Rows from block 5 of a small multi-label audio tagger, named by matrix and row number. Each number is 128 + 24 x the weight over its row's rms, rounded and kept within 0 to 255. All counts start at 0.
After each channel's rows are labels from the 100 clips, of 14976, where the channel reaches its highest value: "lies over" is the class under the peak. Only what is clearly more common there than usual is listed. The data: melodies that start on their tonic, played by one synthesised instrument.
# c30: last pointwise conv (model.blocks.5.c3.0.weight, 384x384x1), inputs 192-383

c30.260 [140 107 105 129 102 167  93 106 143 132 124 114 160 125 130 125 111 122 193 150 137 159 119 135 136 121  97 129 111  99 120 159 173 156 132 132 135 120 145 148 137 114 136 107 153 135 138 119 131 132 177 120 103 124 129 131 118 100 140 126 147 135 139 128  98 153  94  91 110 119  98 155  95 138 137 105 160 137 121 112 148 128 145 114 129 121 147 152 128 133 155 121 150 127 142 132 156  89  92 110 126 127 137 122  98 145 125 102 144 147 141 149 112 101 131 115 137 142  96 110  99 129 164 137 154  89 133 124 127 122 128 134 147 109 101 122 160  97 172 170 126 156 141 147 134 122 103 148 142 129 140 149 104 124 122 173 135 109 147 136 111 120 115 118 132 126 131 163 101 141 131 171 129  84  70 112 132 131 144 137 180 106 119 135 135 158 163 130 173 127 145 112]
lies over: B3

c30.114 [145 137 126 171 100 138 140 101 107 132  50 147 102 123 123 119 122 129 124 133 116 147 131  89 147 172 101 164 124 139 179 148 119 116 109 140 123 100 155 166 123 132 141 111 146 133 105  73 123 127 113 140  89 132 136 139 127 145 128 141 115 192 115 137 141 143 168 151 109 131 101  91 122 114 143 110 114 109 160 119 110 120 140 120 106 146 119 120 126 120 109 198 100 135 106 104  84  92  89 129 129 116 127 124 174 150 172 140 108 173 111 142 130 110  91 143 114 112 138 139 140  77 108 120 105 111 140 149 138 117 149 113 165 147 147 118  83 180 154 123 142 132 139 157 116 110 161 156 132 152 117 103 167 194 132 159 165 133 151 138 109 120 124  99  88 152 127  88 133 120 125 143 119 115 119 164 140 108 106 161 111 149 119 128 144 158 110 136 166 173 111 119]
lies over: A#4

c30.181 [ 84 123 112 131 148 122 123 133 199 116 110 110 108 129 166 158 111 108 177 169 220 124 123  91 145 111  89 146  95 172 117 134 157 119 124 106 175 141 116 157 121 140 172 132 165 133  97 111 136 127 137 113  72 175 191 154 128  96 129 124 131 156 175 148 115 123 122 109 112 129 144 104 133 130  92 103 118 136 137 129 122 130 160 116 142 138 126 206 110 132 145 131 134  99 133 117 118 124 155 109 155 116 105 143 152 110 144  98 174 145 116 136  90 115 135 134 119 122  89 143 122 119 117 101 147 155 139 168 111 111 114 111 117 142 111 111  99 173 116 134 167 132 132 129 144  92 133 127 113 160 173 133 125 140 153 134 151 111 142 128 118 171 137  77 165 115 137 127 100  99 150 107 137 120 128 118 132 111 130  95 164 101 106 127 116 130  87 130 103 122 160 140]
lies over: B4

c30.263 [160 168 128 166 145 134 140 162 124 121 123 124 148 116 111 134 112 130  89 112 130 148 124 136 120 161 118 125 112 135 136 114 138 154 146 109 120 175 109  99 138 119 107 117 153 115 106 117 128 151 117 119 122 118 130 125 127 119  89 138  93 175 159 107 163 145 168 128 118  77 127 119 129 145 110 109 145  97 131 130 150 123 132 124 105 122 129 127 116 128 126 161 153 131  98 124 170 107 142 143 157 105  78 140 142 125 129 129 120  95 151 139 130 143 159 129 126 144 139 120  91 119 157 136 139 128 149 151 113  92 135 140 110 134 102 135 133 137 123 134 138 115 119 112 111 136 118 119 106 152 189 147 123 136 148 147 110 153  97 112 131 127 159 121 130 121 135 144 139 117 129 117 115 137  96 111 127 124 154 135 112 122 138 109  93 133 113 135 152 121 137  89]
lies over: A#4

c30.186 [160 100 152 114 110 150 144  98 106 114  98 145 143 154  97 113  73 158 129  87 140 116 108 142 143 125 126 112 135 104 112 119 153 121 156 123 137 114 146 137  67  89 114 149 118 143  75 105 143 131 165 154  94 108  72 112  68 114 154 142 134 142 130 117 115 150 141 146 143 114 146 104 112 123 117 104 153 122 111 118 158 124 132 110 124 148 149 112 112  95  91  83  99 140 117  96 107 120 135 149 145 141 115 129  69 123 139 133 115 166  97 133  89 154 133 137 109 175 126 109  68 155 114  98 137  88 121  71 137 133 145 127 139 138 102 111 143 109 138 144 136 129 140 154  88 112 128 141 135 130 173 122  77 115 161 119 138 104 132 106 109 101 154 103  98 118 132 112 124 116 131 109 122 123 138 117 103 124 120 133 129 143 185 144 171  72 138  90 145 131 142 155]
lies over: A#3

c30.348 [ 93 131 142 104  87 126 107 160 177  90 167 124 135 119 141 118  99 129 143  85 147 162 117 150 108 102 151 143 119  89  97  77 131 125 130 133 129 154  96 124 127  91 122 136 109 124 144 151  89 123 153 106 132 129 105 154  91 139 135 125 146 113 161 109 105  77 134  68 149 105  95 105 125 147 145 135 109 119 107 125 149  95 112 124 168 122 132 185 105 113 140 110 140 143 133 162 132 103 110  98 112 140 126 102 117  98 106 104 158 147 138 133 122  97 113 141 109 163 136 151 143 126 108 144 149 121 120 125 199  84 137 127 122 125 113 123 150 162 149 136 122 115 129 100 144 114 129 136 138 132 148 149 127 132 128 108 118 123 155 121 103 149 112 125 122 119 154 159 150 203  92 174 142 104 122 176 145 150 136 134  98 149  64 107 110 101 120 159 112 124 161 155]
lies over: B3; B4

c30.84 [134 131 116 136 107 184 130 150 133 163 155 127 143 133 161 154 119 101 127 141 105 146 120 131 117 114 121 122 114 142 171 116 155 135 113 149 120 120 129 143 154 133 147 124 132 142 106 135 172 108 133 124 103 127 171 142 139 131 159 128 139 134 151 121 130 156 118 122 119 114 131 119 167 127 125 141 122 164 135 116 115 100 150 151  99 134 131 121 131 116 109 141  91 138 147 123 115 126 141 227 115 108 239  93 158 135  82 145 182 121 183 176 107 115 141  96 136 124  92 130  76 119 128 109 109  44 114  94 114 122 146 150 153 106  88 121 102 131 143 127 123 143  98 131 146 147 129 200 105 101  92 126 129 161 199 129 155 101 119 148 139  92 115 182  96 161 142 173 138 100 148 118 130 147 159 116 114 159 138 159 125 117 127 172 135 150 127  82 115 119 143 138]
lies over: no note

c30.215 [107 127 124 110 117 164 132 138 131 138 179 146 130  92 140  95 105 107 123 162 103 138 109 190 125 137 133 129 134 139 115 155 140 116 123 158 149 159 162 125 184 121 123 108 126 136 130 133 121 136  91  90 158 139 146 129 116 162 108 121 109 143 156 120 102  86 123 159 131 124 145 102 147 155 108 107 106 184 145 107 126 107 138 107  82 132 116 127 161 125 165 132 127 122 130 139 131 113 126 152 147  92 151 155 122 142 148 140 145 105 105 119  92 113  94 146  89 132 107 121 103 142 131 122 142  92 135  99 166 150 128 112 124 146 114 105 106 100  94 133  99 137 138 125 158 113 124 110 125 142 115 128 121 132 124 132 167  61 131 157 136 140  96 164 107 147 110 117 114 145 107 105 133 102 123 150 151 148 123 159 106  97 128 124 130  89 171 125 110 123 107 153]
lies over: no note

c30.156 [ 98 134 111 120 136 124 107  83 123 121  97 118 121 120 137 160 158 102 151 121  71 124 132 143 167 134 117 132  79 166 143 138 126 119 134  96 120 173 107 115 192  94 122  97 130  91 123 104 144 148 134 125 138 191 125 108  88 109 122 149 138 156 142 148 153 138 104 134 136 134 145 142 127 131 113 161 175  89 109 140 136 115 137 137 135  94 170 159 148 161 138 122 133 145 105 145 147 126 158 177 130 129  93 137 119  85 133 150  95 144 134 155 140 100 139 129 152 139 106 109  89 148 116 107 107 134 142 156 136  94 159 159  88 129 123 150 145 133 122 122 138 143 135 131 125 109 124 119 112 121 112  88 108 129 101 132 117 128  69 110 155 113 145 111 143 112 160  78 110 147 122 133 120 186 118 119 135 131 121 137 100 139 102 113 130 116 130 127  97 145 127 134]
lies over: B3

c30.179 [147 124 117 104 126 133 130 141 108 117 187 171 122 117 113 135 132 156 109 135 176 124 121 146 119 117 164 117 177 141 128 117 107 164 119 135 142 122 112 116 130 152  91 115  91 125 110 154  69 126 162  94 136 108  99 153  82 129 167 135 100 134 162 157 113 107 112 131 105 100 105 126 148  90 143 153 118  77 142 136 130 136 142  96 132 146 114 114 157 133 134 132 136 112  95 144 154 120 141 121 133 122 137 137 120 171 114 123 124 158 137 121 143 142  70 138 107 108 124 154 152 122 114 107 150 100 168 105 246 114 130 143 130 119 113 176 142 147 133  84 111 128  93 136 117 106 153 119 135  97 149 106 110 131  93 124 122 126 129  96 126 128 165 170 140 116 116 173 122 137 124 137  91 117 175 167 110 165 118 110  98 139 168 117 161 151 141 122 119 116 127 159]
lies over: B4

c30.191 [170 109 111 128 118 140 135 131 146 173  83 159 121  87 125 105 108 100 122 138 118 134 164  97 107  93 118 131 115 100 119 115 116 159 116 112 147 118 119 139 120 130 119 127 126 105 122 116 104 124 173 120  89 106 154 140 128  86 190 126 130 111 144 184 119 162  93 134 117 140 120 154 126 141 158 136 120  91 132 124 138  92 111 135 137 113 127 113 133 112 130 132 103  83 121 147 115 113 168 137 109 137  93 135 136  92 143  99 160 150 111 141 129 134 118 112 122 193 137 122 114 118 147 110  90 139 146 137 114  74 117 108 126 105 122 118 113 142 121 155 133 111 144 134 120 138 128 145 122 225 117 108 148 213 132 145 151  97 145 140 133 178 128 145 129 124 118 130 102 117 130 108 138 136 149 166 140 124  86 112 166  87  77 134 162 136 112 118 176 170 154  98]
lies over: C#5

c30.41 [ 97 110 168 131  88 123 114 123 112 147 141 160 155 171 107 167 122 120  97 187 115 140 145 150 127 122 101 112 137 133 117 109 133 132 117 118 123 137 119 104 133 145 138 125 140 156 157 116 131  96 140 131 146 153 133 133 148 101 103 119 136 121 138 147 168 138  99 167 123 134 117 162 151 122 132 129 142  90 132 122 122 125 143 130 110 106 142 130 132 116 157  89  94 133 148 104 101 130  96 218 128 100 221 108 165 128 135 130 124 139  99  83 119 104 135 137  89 200 114 164 101 129 147 121 115  51 133  83  96 105 121 124 133 124 148 115 107 131 149 134 111 145 187 114 122 124 113 157  89 128 112 133 129 167 170 121 109 120  91 189  83  57 179 176 137 109 174 174 155  86 137 159 125 129 126 138 120 133 163 144 142  95 125 146 118  87 135 116  84 147 137 142]
lies over: no note

c30.345 [143 117 124 124 105 124 168 146 125 107 108 136 113 126 127 129 142  87 104 123  94 120 120 142  91 154 194  96 166 102 137  90 158 113 128 129 154 118 135 146 131 133 102 133 104 120 105 165 134 116 122 109 131 105 164  91 119 111 124 130 175 113  89 129 139 150 169 117 120 132  94 164 151 150 115 104  99 125  94 108 144 147 145 141 111 162 130 113 110 129 142 150 134 162 119 142  96 156 118 138 107 150 133 123 136 102 139 114 133 166 112 153 112 155 136 164 159 135 135 153 145 149 131  93 127 130 129 147 119 169  85  99 174 138 127 135 148 139 111 145 110 114 102 128 105  88 143 174 131 126 106 150 108 151 102 166  82 176  99 159 127 147 143 124 133 133 109 121 115  95 123 138  93 133 137  83 118 138 157 115 139 169 143 131 140 114 117 169 144 156 149 119]
lies over: G#4

c30.328 [124 138 153 136 121 138 128 117 149 146 115 115 115 142 136 167 113 142 120 124 134 105 168 137 132 119 141 192 121 138 147 134 110 126 133 109 119 140 139 109  74 123 147 121 113  95 167 137 147 134 115 128 160 115 107 144 139 157 157 107 123  79 137  67 128 134 185 130 101 187 117 145 119 103 119 109 102 164  61 152 139 101 141 110 144 116 106 136 102 138 151 198 121 110 113 143 137 127 157 118 136 103  92 148 110 140 124 122 125 145 112 134 159 168 123 108 103 131 143 116  93 103 125 127 144 175 112 151 122  97 162 168 133 115 157 131 150 120 185 181 123 131 124 105 135 166 114 141 148 127 105 151 151 137 105 114 137 127 166 147 117 149 102 133 113 145 103 135 106 134 152 102 121 151 128 129 144 173 122 105 185 138 104 120  91 151  95 152 126 137 154 108]
lies over: A#4

c30.169 [158 122 111 139 147 148 143 110 127 117 109 143 121 155 141 160 103 128 151  95 125 149 125 133 129 113 147 131  96 123 173 104 169 128 132 111 148 136 150 117 131 118 130 135 120 119 103 140 128 113 120 111 130  88 128 125 126 135 128 135 149 139 127 136 141 101 120 110 116 118 106 154 157 163 146 151 107 144 145 177 150 128 157 134 128 154 146 129 138 124 117 129 155 145 127 114 113 143 132 102  92 144  97 146 130 128 169 112 109 161 101 148 113  90 147 141 119 122 136 124 100 112 120 140 135 107 162 142 124 218 112 130 204 130 104 159 132 105 125 143 132 124 123 107 124 119 112 132 146 140 128 146 112 128 138 135 124 141 125 111  96 117  77 125 125 133 129 110 128 126 118 128 156 129 128 145 118  92 120 134 120 134 129  96  93  95 121 126 165 137 149 127]
lies over: G#4

c30.288 [110 163 141  94 131 137 173 123  95 148  82  99 147 140 164 137 104 134 130 163  97 140 156 123 122 152 128 144 122 125 142  77 148 104 131 160 146 140 138 168 122 121 144 136 130 155 115 123 128 158 133  55 133 148  93 148  92 111 122 132 154 152 135 151 136 107 120 116 120 160 123 174 102 122 162 127 140 130 120 115 128 127 135 168 173 117 111 104 115 126 172 137 140 110 165 135 149 132 139 152 112  92 115 150 124 171 124 191 117 116 109 119 136  83 110 116 117 132 132 148 129  89 101  85 165 120 156 158 123 122 205 134 155 140 143  99 134 117 132 103  99 104 123  99 103 190 117 122 155 104 160 125 113 134 138 109 113 122 154 158 134 155 117 111 134 135  95 159 132 177 129 131 142 166 154 107 101 107 128  84 112 148 119 119  85  86 147 105 133 146  99 100]
lies over: D4

c30.98 [133 138 156 134 138 142 169 103 122 127 136 157 136 116 150  73 143  93 122 128 126 151 123 134 133 150 130 142 130 145 130 123 141 158 135 143 190 141 132 132 148 120 101 152 123 120 106 159 197 119 133 147 119  87 126 163 106  72 205 144 117 113 132 118 141 176 144 117 112 118 178 139 141 158 153 155 117 136 129 133  95 168  83 138  87 100  99 134 153 134 121 110 108 170 134 133 130 117 165 126 107 135 151 148 146 109 139 128 139 124 117 150 140 147 128 141 105 141 105 112 106 123 165 137 132 115  92 126 182 104 142  93 134 127 119 148 122 120 107 123 112 128 107 167 115 111 140 122 145 155 145 134 141 118 162 123 126 150 133 138 163 138 128 156 146 117 145 136 141 103 145 140 120 108 131  80 131 105 111 129 129 130 170 137 138 101 133 128 151  83 152 138]
lies over: C5

c30.167 [112 116  89 119 178 111 133 139  82 151 106 108 126 150 141 156 130 105  81  64 158 141 127 138 120 116 154 124 177 107 130 178 172  96 123 196 140 118 153 108 120 204 136 125 112 152 157 117 117  88 140 117 136 115 177 117 184 115  70  58  99 111 181 132 113 154 139 123 131 146 122 109 143 153 146 160 141 116 139 148 105 137 116 126 145 134 132 137 143 166 137 129  98 167 152 137 137 112 115 110 134 161 150 122 127  84 101 140 127 166 102  94 136 159 100 130 124 108 136 167 117 162 144 131 144 114 124 115 104 145 134 122 113 141 142 120 108 116 110 143  73 123 190 105  83 113  74 126 145 123 111 112 138 124  87 129 104 136  97 121  90 116 135 161 142 150 145 141  91 136  51 153 167 154 177 107  76 134 132 121 127 137 128  91 131 103 157 111  87 184 163 141]
lies over: no note

c30.5 [136 168 174  99 135 136 143 114 136 122 127 109 166  88 134 123 138 144 119 142 108  86 143 156 133 120 125 120 137 120  95 128 125 145 115 135 115 127 163 124  95 118 128 118 139 140  85 138 100 130 172 139 159 113 123 150  96 111 126 103 124 117 138 117 130 136 105 116 110 120  81 115 109 109 114 121 112 131  82 119 137 146 131 121 105 144 142  97 144 116 162 129 128 122 141 104 110 104 157 102 143 135 135 119 119 141 126 159 145 106 106 107 128 100 102 140 167 119 131 163 149 111 126 142 110 121 119 124 127 122 119  94 148 158 147 144 139 142 164 147 115 134 156 115  99 108 115 116  99 113 143 127 109 191 117 119 130 172 153 151  98 123 115 106 164 131 115 157 152 142 127 100 127 108 135 109 101 110 131 111 126 144 130 123 127 131 125  95  81 108 100 126]
lies over: D4

c30.315 [114 147  97 201 136 162 115 152 141 122 137 100 148 119 116 104 155 125 126 103 131 127 132 107 128 121 126 197  99 121 128 191 137 131 131 165 133 140 144 151 160 114 139 119  95  89 122 133 107 163 138 159 137 118  83 137  83 131 157 133 131 201 118  72 122 147 147 182  91  93 110 129 129 143 139 146 178 131 125 116 127 115 131 119 138 144 160 138 176 136 137 142  82 107 130 190 124 131 119 125 131 103 123 141 107 137 114 120 143 148 102  98 150 161 156  96  64 130 154 135 146 191 128 120 120  85  98 144 127 111 114 149 143 169 118 129 113 149 111 123  87 148  94 136 170 111 149 120 137 159 150 139 155 151 105 129 131 102 149 124  96 100  96 115 124 134 130 139 115 127 105  97 129 180 109  95 131 133 134 141 105 102 124 133 128  90 149 123 158 141 137 140]
lies over: A#4

c30.123 [101 110 153 160  91 118 151 142 156 121 123 130 137 150 134 116 109 154 143 143 114 104 154 153 131 148 143 108  97 103 118 126 130 119 162 116 131 113 144 120 113 170 144 129  99 133 142 121 128 103 114 101 109  86 155 141 108 167 136 129 134  87 136 150 135 127  91 110 119  97 111 159 152 129 133 114 121 162 146 130 132 175 131 150 123 119 121 147 119 125 148 137 105 159 105  97 138  69 106 139 109 106 138 145 125 127 116 109 129 175 109 157 186 163 156 184 156 140 132 112 123 145 112 105 127 147 121 126 116 112  86  96 157 152 133 133  89 229 143 135  88 168  97 103 134 110 108 176 126 146 151 154 165 121 109 100  69 146 132 150 108 144 130 132 121 121 107 163 149 129 141 186 108 121 145 212 105 138 154 175 101 135 111 117  96 125 145 151  95 123  99 119]
lies over: A#4; A#3

c30.197 [136  98 148 140 100 134 159 153  80 106 113 119 136 122 148 140 112 136  95 119 146 121 116 137 100 158  91 126 128 103 136  90 116 118 164 145 138 115 141 120 113 119 141 124 125 125 155 146 137 166 155 114  91 127 114 151 113 104 132 175 134 111 175 151 146  83 137 119 166 120 129 140 107 108 131 150 147 123 128 153 123 117  77 161 101 181 119 131 150 106 139 187 156 108 137  78 116 111 150  98 151 123 138 122 125 151 131 157 126 108 110 124 102 134  98 141 120 118 107 147 107 158 149 116 171  95 167 166 135 116 120  87 158 106  98 138 169 138 118 162 126 140 202 143 125 140 120 138 125 140 141 114 122  93 120 111 181 134 101 133 126 102 109 136  79 105  64 148 120 116  87 156 148 144 136 121 161  77 124 123  99  97 114 119  85 193  92 108 139 160 112 132]
lies over: C#5

c30.62 [147 134 118  97 150 104 144 121 135 163 129 116  99 101 106 115 126  87  87 126 159 149 127 127  80 109 162 143 120 125 163 148 123 121 135 117 138 138 133 146  99 106 152 137 125 129 100 114 119 146 110 130 119 162 153 100 108 169 137 114 111 135 147 104  92 108 111  96 187  92 145 137  97  95 114 155 139 111 167 122 141 114  87 120 129 118 139 154 137  78 109 149 132 115 115 139 133 101 126 109 132 106 111 104  87 110 122  97 157 156 155 152 139 201 145  98 119 125 108 114 117 139 160 145 143 137 113  91 102 125 128 124 113 155 175 126  98 100 127 110 107 138 137 128 141 154 145 108 106 127 125 122 111 120 107  88 140 142 115 161 144 148 113 149 161 126 112  98 111 104 138 141 132 129 131 115  81 103 115 143 127 107 123 100  92  84 130 157 146 189 145 182]
lies over: D#4

c30.187 [103 130  99 123 176 130 103 163 111 126 138 134 122  94 144 153 120 159 118 139 124 146 107 117 144 138 139 106 106  97 141 148 116 132 152 130  99 135 119 142 121 159 133 100 134 121 115 157 121 115  83 116 145  93 182 134 169  98  86 130 149 134 123 153 157  91 150 119 125  81 163 144 161 115 127 136 110 136 114  90 127 113 138  96 147 109  99 122  92 151 175 133 124 113 133 111 233 112 133  59 133 160 154  84 135 141 127 146 148  92 142 131 117  94 101 141 141 100 126 146 109 151 169  81 125 123 152 139 131 153 140 110 145 158 142 128 143 121 135 142 141 112 157 126 120 138  90  97 112 108 124 159 165 164 117 109 136 128 127 135 108 108 138 148  97 111 125 113 114 148  93 127  91 124 134 181  94 118 141 128 116 147 137 121 169 128 115  61 137 178  92 165]
lies over: no note

c30.216 [149 157 147  89 125 104 127 134 124 153 105 115 118 119 179 111 132 181 157 112 125 118 118 153 144 134 132 124 135 152 133 122 143 128 122 131 118 134 146 169 130 124 141 122 142 147 132 153 108 135 122 150 128 163 121 181 128 113 126 165 160 130 186 109  98 124 138 120 113  93 123 123 108 142 157 143 113 136 127  99 151  96 135 133 125 139 122 155 122 124 152 147 111 101  99 152 107 167 154  96 152  97  75  97  99 118 142 127 117 113 116 121 131 156 105 138  83  93 148 151 102 106 156  87 150 137  98 139 121  87 124 108 116 162 111 141 132 136 190 144  88 121 114 121 158 120 107 112  84 147  68 163 124 165 148 131 141 132 168 147 133 150 120 115 132  95 131 156 124 152 110 158 140 131  90 133 123 126 148 132 144 141 162 122 113 127 150 153 124 137 124 150]
lies over: B4; B3

c30.128 [ 86 105 159 115 110 133 184 169 150 130 146 149 152  96 124 141 126 137 110 117 106 127 161 144  58 125 121 116 129  92 167 126  93  97 166  95 130 149 134 130 128  96 141  69 103 135 138 160 137 103 112  95 134 156 147 169 121  83 141 145 110 115 133 148 119 143 138 147 171 125 151 117 113 120 119 120 112 138 152 124 144  84 126 135 134  96 104 152 166 157 125 148 172 147 147 144 122  85 149  54 137 112  82 132 133  79 136 136 135 167 169 121  96 110 117 148 106  95 165  98 139  90 120 195 136 130 140 102 159 128 139 112 159 149 129 165  86 129 127 121 147 137 148 129  86 107 112 100 160 110 110 146 118 129 151 148 177 126 167 140  94 112 127 102 158 177 156 118 125 144 109 140 118  81 129 157 138 104 143  87 144 139 113 122 131 166 133  98 143 157 143 135]
lies over: D3

c30.127 [121 115 141 135 159 141 102 147 122 162 127 120 111 119 156 140 147 138 124 134 206 138 128 131 126 112 102 124 107 150 143 145 125 151 139 165 113  93 135 130 163 116 133 121 140  96 119 122 162 136 106 103 143 150 118 148  98 132 146 119 109 152 155 167 105 145 133 148 151 134 138 153 152 139 113 133 118 129 131  89 137 130 104 166 140 123 131 158 176  99 175 141 127 124 109 137 106 110 106 132 116 109 112 121 161 109  98 100 134 118 175 105 144 137 152 140 113 158 162 134  86 150 156 145 162 128 121 146 108 151 113 104 145 158 136 128 139 128 142 110 172 179 116 126 143 111 109 150 156 124 126 120 130 113  94 143 131 111 134 138 156 152  88 132 132 123 106 137 108 148 138 137 133  85 117 114 155 105 151 139 133 102 143 144 171 141 113 103 146 131 121 121]
lies over: B4; B3

c30.67 [131 137 124 138 116 141 153 111 146 123 119  72 184 122 142 125  92 147 118 114 142 133 128  83 158  92  80 134  85 126 106 114 138 122 142 165 135 112 131 169 107 112 122 136 118  96  73 109 105  95  88 157 145 117  97 119 129 116 183 141 139 116 128 118 111 130 157 135 135 186  95 170 118 112  92 127 116 105 119 177 128  87 148 104 152 123 151 133 130 151 110 113 133 136 112 142 179 153 136  86 125 159 135 148 107  85 106 122 121 143  99 123 141 166 116 161 126 149 139 156 166  95 156 140 113 146 130 125 121 144 167  90 144 119 181 133 109 148 117  94 128 135 146 146 106 130 130 139 115  87 151 127 125 138 159 126 115 129 121 100  98 133 102 140 156  62 148 146 131 140 106 115 117  75 148 128  83 133 146 142 104 116  92 149 122 136 133 106  90 143  85 135]
lies over: G#4

c30.95 [142 115  74 160 106 106 133  96 115 107 132 143 128 132 125 128  99 127 134 158  98 117 133  95 116 117  99 129 172  99 131 128 100 144 107 110 107 106 135 152 124 166 127 124 147 119 124 185 103 116 122 151 122 122 168 101 134 140 103 116 152 103 119 157 160 122 160 139 133 116 137 183 188 147 110 137 170 133 143 122 137 121 136  99 171 115 135 117  97 132 155 138 167  96 122 135 164 117 180 130 174 159 142 139 114 112 116 108 129 170 142 120 145 120 102 172 135 139 123 138 147 117 127 130  83 111 122 124 139 125 110 102 133 137 170 131 116 150 170 194 150  93 145 150  97 139  99 125 108 155 142 151 142 108 121 155 121  81 114 166 162 132  95 128 136 140 120 109 123 120 155 115 131  75 112  80 125 107 141 136 101 128  95 104 119  81  96  67 142 155 131 148]
lies over: A#4

c30.189 [126 128 104 141 145 142 152 100 153 134 163 164 131 129 117 135 122 113 139 156  95 138 126 148 134 188 127 171 123 129 119 142 148 112 128 111 133 100 134 110 145 121 107 144 124 113 127 122 125  80 157 126  90 130 130 153 105  82 103 160 142 129 129 120  97 121 193 142 114 138 138 133 128 133 119 120 122 116 151 109 120 113 101 130 121 126 111 107  65 148 158 140  99 142 116 111 172 134 140 127 127 154 175  92  78 120  89  83 184 117 112 116 124 134 103 128 134 176 120 119 146 172 147 110 148  98 126 135 139 130 115 140 138 119 160 152 103 189 149 154  74  93 118 144  98  61  90  98 111 140 119 116 158 164 135 105 134 113 131 126 124 135 139 134 129 117 104 114 106 160 129 133 124 112 133  74  96 113 144 168 105 109 131 111 141 149 130 113 153 137 115 154]
lies over: A#4

c30.232 [120 138 146 120 145 106 175 116 129 116 121  94 113 126 156 123 150 104 160 138 186 108 151 115 107 132 151 113 167 130 110 129 184 148 111 126 125 114 128 129 111 123 178 167  89 116 152 100 116 182  97 127 135 160 141 177 148 110 124 143 137 145 154 142 137 106  93 119 141 136 159 144 200  94 133 123  95 127 110 132 130 158 144 177 141  93 168 176 128 142 150  90 121 141 116  75  98 145  87 145 156  87 110  85 129 136 100 150  87 145 150 169 110 107 131 112 124 140 132 126 145 159 130 105 125 154  84 140 101 127 135  91 135 130  98 136 107 140 139 117 141 127 100 102 148 125 180 151 107 120 107 129 144 151 138  92 163 135 168 125 133 138  99 102 147 153 133 107  76 134 170 120 115 112 167  89 128 147 167 131  95 157 129 129 113 106  89 103 154 130 121 139]
lies over: B4

c30.296 [127 139 100 106 120 136 153 129 113 134 127 102 136 111  87 117 156 147 132 113 105 124 119 115 139 164 123 120 128  94 128  79 135 162  91 113 130 111 150 149 142  96 115 126 116 136 132  91 123 155 130 106 165 130 144 169 152 140 102 136 127 122 111 138 151 104 143 149  76 125 173 139 118 132  96  85 138 124 156 143 132 127 194 165 172 138 124  84 160 148 151  91  87 102 121 101 135 143 128 124 115 131 125 142 178 127  90 145 136 121 154 159 147 147 157 156 114  84 118  95 115 121 171 114 128 125  93 134 113 127 133 160 147  97 138 128 107 137 159  83 120 107 134 142 159 192 162 127 117  86 150 158 140 115 101 138 104  94 146 110 107 142 116  95 154 129 148 150 150 158  99 136 142 109 129 133 137 137 118 103 108 162 168 146 157 141 175 116 131 127 136 132]
lies over: G#4

c30.358 [138 122 142  70 136 198 131 103  74 122 107 135 116 107 182  52 149 159 142 118 178 126 142  98 116 158 106 161 140 164 124 141 116 113 131 161 166 146 138 145 114 131  97 161  82 150 126 110 113 121 142 126 155 176 117 168 115 153 149  98 135 110 126 145  97 133 128 120 141 113 131  87 129 132 112 156 138 169 138 132  90 137 120 113 139 102 139 132 134 172 173 138 155 117 103 134 117 137 117 127 106 119 169  79 132 132 166 175 108 138 131 119 127  99 143  96 162  92 152 129 149 119 134 134 102 144 141 150 134 143 106 141 170 128 118 137 120 141 151 124 128 133 124 137 126 157 147 148 105 118 151  97 141 142 133 163 134  96 118 130  82 104 115  92 140 133 117 147 126 126 124 156 180 134 120 124 143 130 176 142 124 127 134 118 157 135 137 141 175 102 146 137]
lies over: B4; B3